A small self-supervised image encoder, trained from scratch.
Model: 2.21M parameters, 32-pixel images, arch shufflenet_v2, norm layernorm, activation relu, depths [2, 5, 2], widths [96, 144, 208].
Training: muon at rate 0.011, 5900 steps, batches of 256.
Rows from block 3, named by matrix and row number. Rows with one number belong to one channel. Each number is 128 + 32 x the weight over its row's rms, rounded and kept within 0 to 255. All counts start at 0. Numbers have three digits each. After the name is the row's rms in percent of the matrix's.
# p10: first pointwise conv (model.blocks.3.p1.0.weight, 72x72x1x1), inputs 0-71
# p20: second pointwise conv (model.blocks.3.p2.0.weight, 72x72x1x1, transposed), outputs 0-71
p10.17 114:078128095129086087153162151130125127102139171130121137116157238125096129105134104121114113063130109089134112174216100126086166185125129130092068143125106129143166095143105103172128141157063106135113102129087159126164
p20.17 102:153057094128183088166092106136179140179119141097130093125097149134137124153154121146143139140074162191133167086154119190152063108159130126141114129120162100103143117099085106148208147097129105149100149037121114120137
p10.18 121:138132164127104150137141120155162069089154131131102122088119103095075159086144103113099143078130136110143078119127165127081111101082121101121131195130093122155178073107095165129068174166139115052123146133107152220107
p20.18 117:162108125132128135140162097106130158110120147105086125116138118127182129194173066134071166094099165157154126076144139135143098076130138107162167134146185106099140094091152130119224153093131150125104130140059105049139
p10.19 039:206163134130113163126094098153118123115051124125146135136135138098088113158091165163149096121125094145137091124114123136155162121143135068127130109123100125127112150122121121197162065000129085107134143124147187140148
p20.19 052:092117125159169071117119158112134106131176094120098111160138164131105122083132140130043126086146162107121181089225107070124154103156076084140106142123108119163184153160117166126134097120125189141153179115147088121141
p10.21 122:160123144131174126221169109133116134163211175105072122184082112152144085172088119148108132108129164110103141119121150125114161106129137118117194165130153090120125093098113090108072120154177123138129094127126084064171
p20.21 127:127134128128135127157137098099106123136103140133126136157155154067082141118146145091192142093062122087095096067097165191130130102134154090089132157126126120178132124150072124138127137244142127120141176183159135071108
p10.22 086:137152153125123115037131154163130140142105096143150145113106102128155095167130140181157126190129154109223111111097143128155117124136129121085096172133163118111105169099114113157068092138104195142130154129092089219094
p20.22 073:145096158139118121169106111102107099190201134141143118138089126132121115199145161118132116131074129195122113146140128111087113117100142061163139163176108148137154162121078132120155129166113094132132085091016140161085
p10.24 112:114151117129067113072181110144168087078125078081163103086095144131181117099180104110106116169131152101120146139082085128157170113116115139105090118128171085177195153145097136128108110145163174176108124124088060134111
p20.24 105:151120121120089136137125151061173134115113151132141086148132100219147116055114130131144142141206123102106123155114109114143164097088070134151165143151077096121167142174109085147160084098117068147137172090110135195136
p10.25 095:158133138128157126176179142075182072124092155090152102170109157133106174116177125094155094095128145136158127123132105131122095133184117166178187151130080149128160124084114117075151154089138111110104116130112175218184
p20.25 114:138130138129138134130143162083143136093159137100179097107160154124130130117120176126139131118156142118152067074094142123158124121103102127149088119165194166134158141007085133207074090136127079159132109149183087130123
p10.26 112:173083099125133119137142111079132107120078153151135082109101135069111124102180144102058101099128124110101109096116110126125204165156089140127151067129152191185121184185109065129109147133130139145082114127169076117115
p20.26 117:143137040105114113143178213164160136114185161094110140181115031150131114124112170093137114159110136103130146142140117121141160138093143077131155124137111150161109138117136130130121099084112055172130101125179063128145
p10.27 038:179159139108117156098104080115122125107059110142137157134112122105083114179103177169157165122134067147125087111113138122121138109152142065115123108139126128103116145100133106172168053003149140095122141123124188131140
p20.27 038:098105125169172072119114143129133104146161086112073132161148159138105111094139131123058126084128174118133170088228120080118156100149077092123117145119112132157180154180104176123129089136137184145143175111145070124149
p10.28 033:200153155129103152087105124105112118111061115156144139120119135154099111164099167200146140136130100167094076081095164126129127111140148065104098100126100123130112119082107101193116068045174156089152146130144177143125
p20.28 081:136100134142132162130119073175101178162084153121119160072161091104146116168115090124185110165119133161173069148065169211099137143131165139081180090126123146082073137160103124121129107149130056149116116126133113137124
p10.29 037:179177136157108176126090097136118121123070120120132132133122129094100126152101174186165102128128095145121078134111128138171148112131125052125128104134132137117116139127146131195170087000143086102141134130150184130133
p20.29 047:094118129159168068115120150115135098138175098120094114157142164134106127098138136131041126084142167108123183088224107075122156110154080082141111139123103117161179157160108166133133090128126190155150184114146091124150
p10.30 079:120178115130140129102083173097110144163152114123122118132120114212145098148085135178138180113129102156155130039120163137105129178144072095095082099129171126109149124104092119231140081153123131165107169129101126114108
p20.30 072:135108122153142108124100115084171186135127160132156134144099116107154117136122181143168107110137054063162123122128128150157173118125093115074166151158119122101101172147074134173128122168123125189078156102166052127046
p10.31 098:095103138132130103153079127124119225146159127185122146151086150100148125126145128109133148149131099139070152149147167132112145150152159124124138135130105209076058131206148157130141155136148141163170132128162046075163
p20.31 123:072139172135141114109171116100149103133080130118074160138128127105162125198118129102114180123082167100125091132098143166186160157146112062181113131080174115110118107043184112115127097121118174138142158117129194106124
p10.32 037:168128164123086156098107152095107112119076090139109117146113120169124106144084147210128085139122081122092102102078148134135107109134135086132102073131075103110129120064077120165103069063122181106155202121123169132125
p20.32 035:083106121166172071114110142128127126149167082120087117149139154132103123086135134115068129082124170123130166073224112082115164088153081082100103150110109134156180148184097173122131103143131156141135178123151061117139
p10.33 034:176127170126093141071096127106095106127072102175123144157147135130089089175090163140131144134123093119118109102094165125089128089153164080135110095135088092112116106069129092177120063035150182115120157125119188138133
p20.33 022:100087141177180116115110092168102161179147123110082145099172133113131108129119094126074112113133183125170106119171146158088176118173123077093161091126104132113131167194086166128144063141101128177141175117159059135139
p10.34 127:110118158127201121122101119122107135100160105190184076131124110105102140161135089113136126091135110231102160176117113129136106090110099144062095104126110115113183138099135128150123137129106094107096095125161149221184
p20.34 117:173101167115130144141137147146158075114100133080202127150105176149157145155107142168170131159145088097150104119145105121100076141083158125125082099126129114169117162131191021124104058126135081168129125138161117144094
p10.35 126:138132132128123128151138123060106183130099124124087106113082140155167074105146172080132133076130085129229132122094120130135129111114054129118123157127059113159139123103100111137092136172067193148116193125152144094149
p20.35 107:112120112140158142152102221168140092142121148121169124072101091125156129128125146119084046129129105196131133109159110072133099123156127101103142156171118143120130137120137101144147206110138102088094139099081226100144
p10.36 103:095115095127102132119114135104126141117113209094107221137154190144163149151072154078139144179129127108157103108104118125154075177130156152217170154128162124136136086179145109102084162155120083114114155131150101119149
p20.36 110:134152075110135138117180140128063104149108126178148146075156114168152134147070136193067098119083121151115149181128108162112094149129127166148138144122115140097099102105170154092121126150131218082136150160097135047106
p10.37 124:099173131126084104118101079126143129126116070133171165124140131088124075129168134170136192143128141140150146129160126127097112137122099131152204114129145167081131179153097112255122134138069159110122122129064141130116
p20.37 105:151165100135117111099092144153180115081151113119109108113159186139145128076177160128110187101116159108115144116075076100147099198113119125150113137123131071073120085127203093151138107187136182127128166060129154141125
p10.38 035:173165163127106171104092083136117102114071141138151128130105134099110123141111159198160113140141106170069064104113144124155157117123123049112109124133118133143122111117123124202142081023193096109146128124159171128121
p20.38 023:104084136173176119118111078166099175188124125104085157089181121108133129130118084121132109133132175150180094120146167180092168126173128094085175083121118148097123162198083166122135082147139100170124151118150061138133
p10.39 121:112167178126191152108114119117121203103133215112146126132169110091119118150139125058085114151130157132091139077167083127157128115141165135147141145127100085106109081228156140159121112119140165150150158129183102116100
p20.39 105:171113095128168080137128120162056121110123181112041189159142081096182143148121144103151175132161157057149136152077131121121152101091143084123092149133105095099131119118167146115145159128122148110124094126165203100158
p10.41 155:109139128126112189146121124164110124133118126119150144139158127094115095140107139125141128138129141174125104123163101130169153156144133071132134105130136140132075127147125138152198109033080051132255080129124151120136
p20.41 107:173221064133116143110199229135080125104093111150141153114143114136160130162180099067144134115108111193159138178115134120140140135066144107111114113104115108129137111128186118088106136122122113094106098146104095108141
p10.42 102:113097144128131128128118147131127122150075148115123154125123127166139226136145107144132124106124136145112255127135106125130116144145141024143123164130117138145141115130124104117100155205143096137102124132120152116135
p20.42 123:132111159000154120022123115136120118139139118089124122168144152086124154136130127121125132128149110123141133115137134138138128136159129130140112157134122122139158140133121129124131117105155127125244136123128149109132
p10.43 135:129075098128052111116116150113097084121156137105130132124185120100183163125156140087055122105130110077115153071128130125198137193165099160116137103131137158091142243161114134089147140138114144121112111128115099111140
p20.43 135:163097063101060120134187126125161154107153074148105188095148080155089142154139145092128116152128144160092133147060162072139160134100103169173119122119138137127152096133047175155162120122132097162137145138093168081143
p10.44 103:084131118130113110073156145159067097128181112118167127087101096190136093142115147230073196164128112148142166123157087127094142117098162166133098130124127118134128129148116099138163063198157123167134119132137133097085
p20.44 120:117149143109090143114108128153069143106124160105119111197170087105116120077126138069112142131151126100151163048128168126072177135169114141090135123131135139207132212110128184078138112186119133109142091155115099123155
p10.45 107:181104131129092118149119145182124122135123140141077090189094118128133080162095137082142130133128147154125162167139098127113163109107117172123063211131127072130135148120180073086093164208175143131103115127072083142125
p20.45 105:104181129152099145145120082085082120121104131185124089129128110160155127121106205143114104119164064107117115105082131098125094215126163119107101078137145156154108149105173125144084149151117136148109121216110197117167
p10.46 114:092108158129168076130153103123101148125146148129146131055172113146180159120175117140055114094128116123134129115140127128174128115104085164149042138126113190184123083110123149153202128170105113097105113130066164082144
p20.46 117:171108198118102086156166143146125148115102117170148064122153130093124129138147158179119169199144152145094139137136091141044097079136103109128068117098108117218089144135170123113106185107133100110117121132143150108090
p10.47 039:179161128110122152098100078156123126122063130143137142103144145115100105165110159214160112128122105151105071109118119115159150129129141054116106130129152140133100130146122120190162079013178086096123113124152179133103
p20.47 025:129077141162162134113113068157085160177117143103090161074176105101138101143109071126118108134131169135177078131123157189078156137166140093084183072121104120091103162170088159138134073134121095164136148117145074129137
p10.48 132:156133134124096115043137129149153115101078030111121103083183055120209143113124151153087186106128091129088101127156128129170159084139117162109127108127174116111136178136124171126074129147150122144150160127094124121116
p20.48 117:116175106123084150129104112120090119089137106142063132062136089155119134169144157123085086201151209106191108142170128140138218162087137125126169115101135075155155153134113105133124109082131090155139126146153138105092
p10.49 038:203126142122080134068122131080092130119092088141116135146132141193110090147099148180129134122123085130091097071097168143105105099125148097126083099138091104126127112054074096152079073113170193118140159128115167137107
p20.49 025:068091132170170098105110107143108127158169106096068128114165143126107112108130114111058127105171171110162143083194121118095174101155094069118130124121103094145155165191091168122141070145140155154141198119141083134153
p10.50 079:142141159126146134159130154080165120153166141092140115151145145141121165079218083100111129118130136118104142168157137130106137146187108175133137124130076160115125121169093165124139245060090081153105155130104074139122
p20.50 124:126147115100136146116141107104166101220155127165132133074063129153138133125117089156108139111134152139096086131141056119178157125070138183178126129150164112141070068104122077106128197128128122115124108206144155133120
p10.51 119:093140132125138078187180116087104114194114099128076148123151090103189179100104040165148140150128133159099128183165119129167132081145141167228140118127097129137129120135157188126122106134103104128109113126090134123127
p20.51 115:167130155129122158159136139091121125132150202134084135086161096098108114100128110141059197143133103108118138164076136123119141137078219146106091102170165083085113154094064159142164149135118092105124149192126123162144
p10.53 113:129085118129108148177167113170086141112120165101149155128097108163158080161084139098156174080128125142170188129114147127127118110151104167138126168128179104079159192104119069088065145148070189089113160132113159093143
p20.53 116:095146123141119161153109123110068100135110119097108145146140143150141110147119142135123144105187103152127114078181090099148088164194133139078149119120151098094129104106240095164148174068113144113069077174146176143132
p10.55 037:156128166118101115064119107099111115115075097153131142137126132175107090172102182206134149122131091146084078068087154120099082108136141076109090115128118118117109116075099090169118061083169189102119131126131171133099
p20.55 033:085105119171177072109108140124130115152165095111085129144153155129106110090134128122053111091136166116139177088217120097115156103158074081123125141115107124148174155182093174121130081127121178152136183119149063125143
p10.56 061:146171127128124187145105075152145112102093139124154124118092122084102163158115167179172103145135088140106078139113110127153153118141114057124140113121137166121117145153166162185193093009142071101149139136157157123136
p20.56 027:082095138167171078105113121126128101154172103121074125130148153125113128098125136123042121087131177120144157092213114105104164109148098071101133127116095110138164167169092183127138068135131161150141191118149062123148
p10.57 107:087149119127169188126182122105123131139147180093150144106116169129113103115090136101193112106129183103177132077091134128118123126118108100103137135129122103197199141069109115119223133106143113121129136127124189172194
p20.57 123:152168102119166126155151045134128143110195123146151123128126108135120138113136145152151115159140144113077127123110105101082150170120064154184180126138237176142102112057100111068129146097128083136128138122089110107161
p10.58 130:140152171125126173130099144132200130135104163171112141126127196133088146085087115096141097167126157112144104148092063126049093157106100129097187073126143116134145102148107118060053172146125121141108104127170083128135
p20.58 124:115154153119170165153118112149144087100122109138135143086069151148099141129179119122095083076113095193120133145165123143126128173187210159147096145117143128103090117127092203083097103117135162104126094069181134073144
p10.59 082:135165119130128154170187127070121128163162155142084158142110144163160162099134122079109128136129125130111167143178140129083126161155096142139121134129098188130167141174076148092185224065077120182170149127145118093118
p20.59 135:117144151111156126137188223167084114125140108117145127064108167121127128175104174118126148132116220131099161136084114163082148145101073126105155116113057145137098100186129113099181108143122130146126133133067094113110
p10.60 118:167087139125130079128125134111130129186187165119099168091094104146150149166092213195136084083125122156130116069142107123131133145165149161095173118128114176182116131154128086104147072194165143145089107127105127105094
p20.60 121:145093105120135161070113106126131145089130179151124138143204083138125142100147028145139148072140088069133118089093183111154107122126172095099127142134135081127149127132155207127121122160134112099175116170111186129162
p10.61 039:179151101136122136079109075087130123106076110171123158123118120119100103159116194196156181139138081160092079095104143124124127112136131062118105135118138134108114115099147098163157060040169169095112112130120182121102
p20.61 040:096114123163169072120119146125132113142172090115087117153142162133106107091137136127046120082139171112129172090232111083123157101155081085127113140119109128160185157171108173127137092131133183149141181120149074118141
p10.62 098:144171114122123179159100100175141125121099143113144118127124129055105153148119150135164079132131106130137108167133099127170176122130111082132148104133144149122122155167172154183193102000114044115135117127151161121152
p20.62 044:089114123160168067113118155115130104137166085123090113159140161135103121083134138125051120085137166112121180089227113072124156090153075088132104145123113125158186149168107168121129095124136187141136177117143081119139
p10.63 093:116092152125128115128093142142131146117192132121106101089045122153156128156134174190123117138124129143160098127110164133196083107095090063035138100129124119102119092125177167135098066144192167116140121135144108159167
p20.63 093:112138129133094132123169094152155158128157160132162147170101097080108120187116089121079125139102145114104135056121189144120115163094188144065092074172126170132154126048131157119095148184114104138112109093114189142161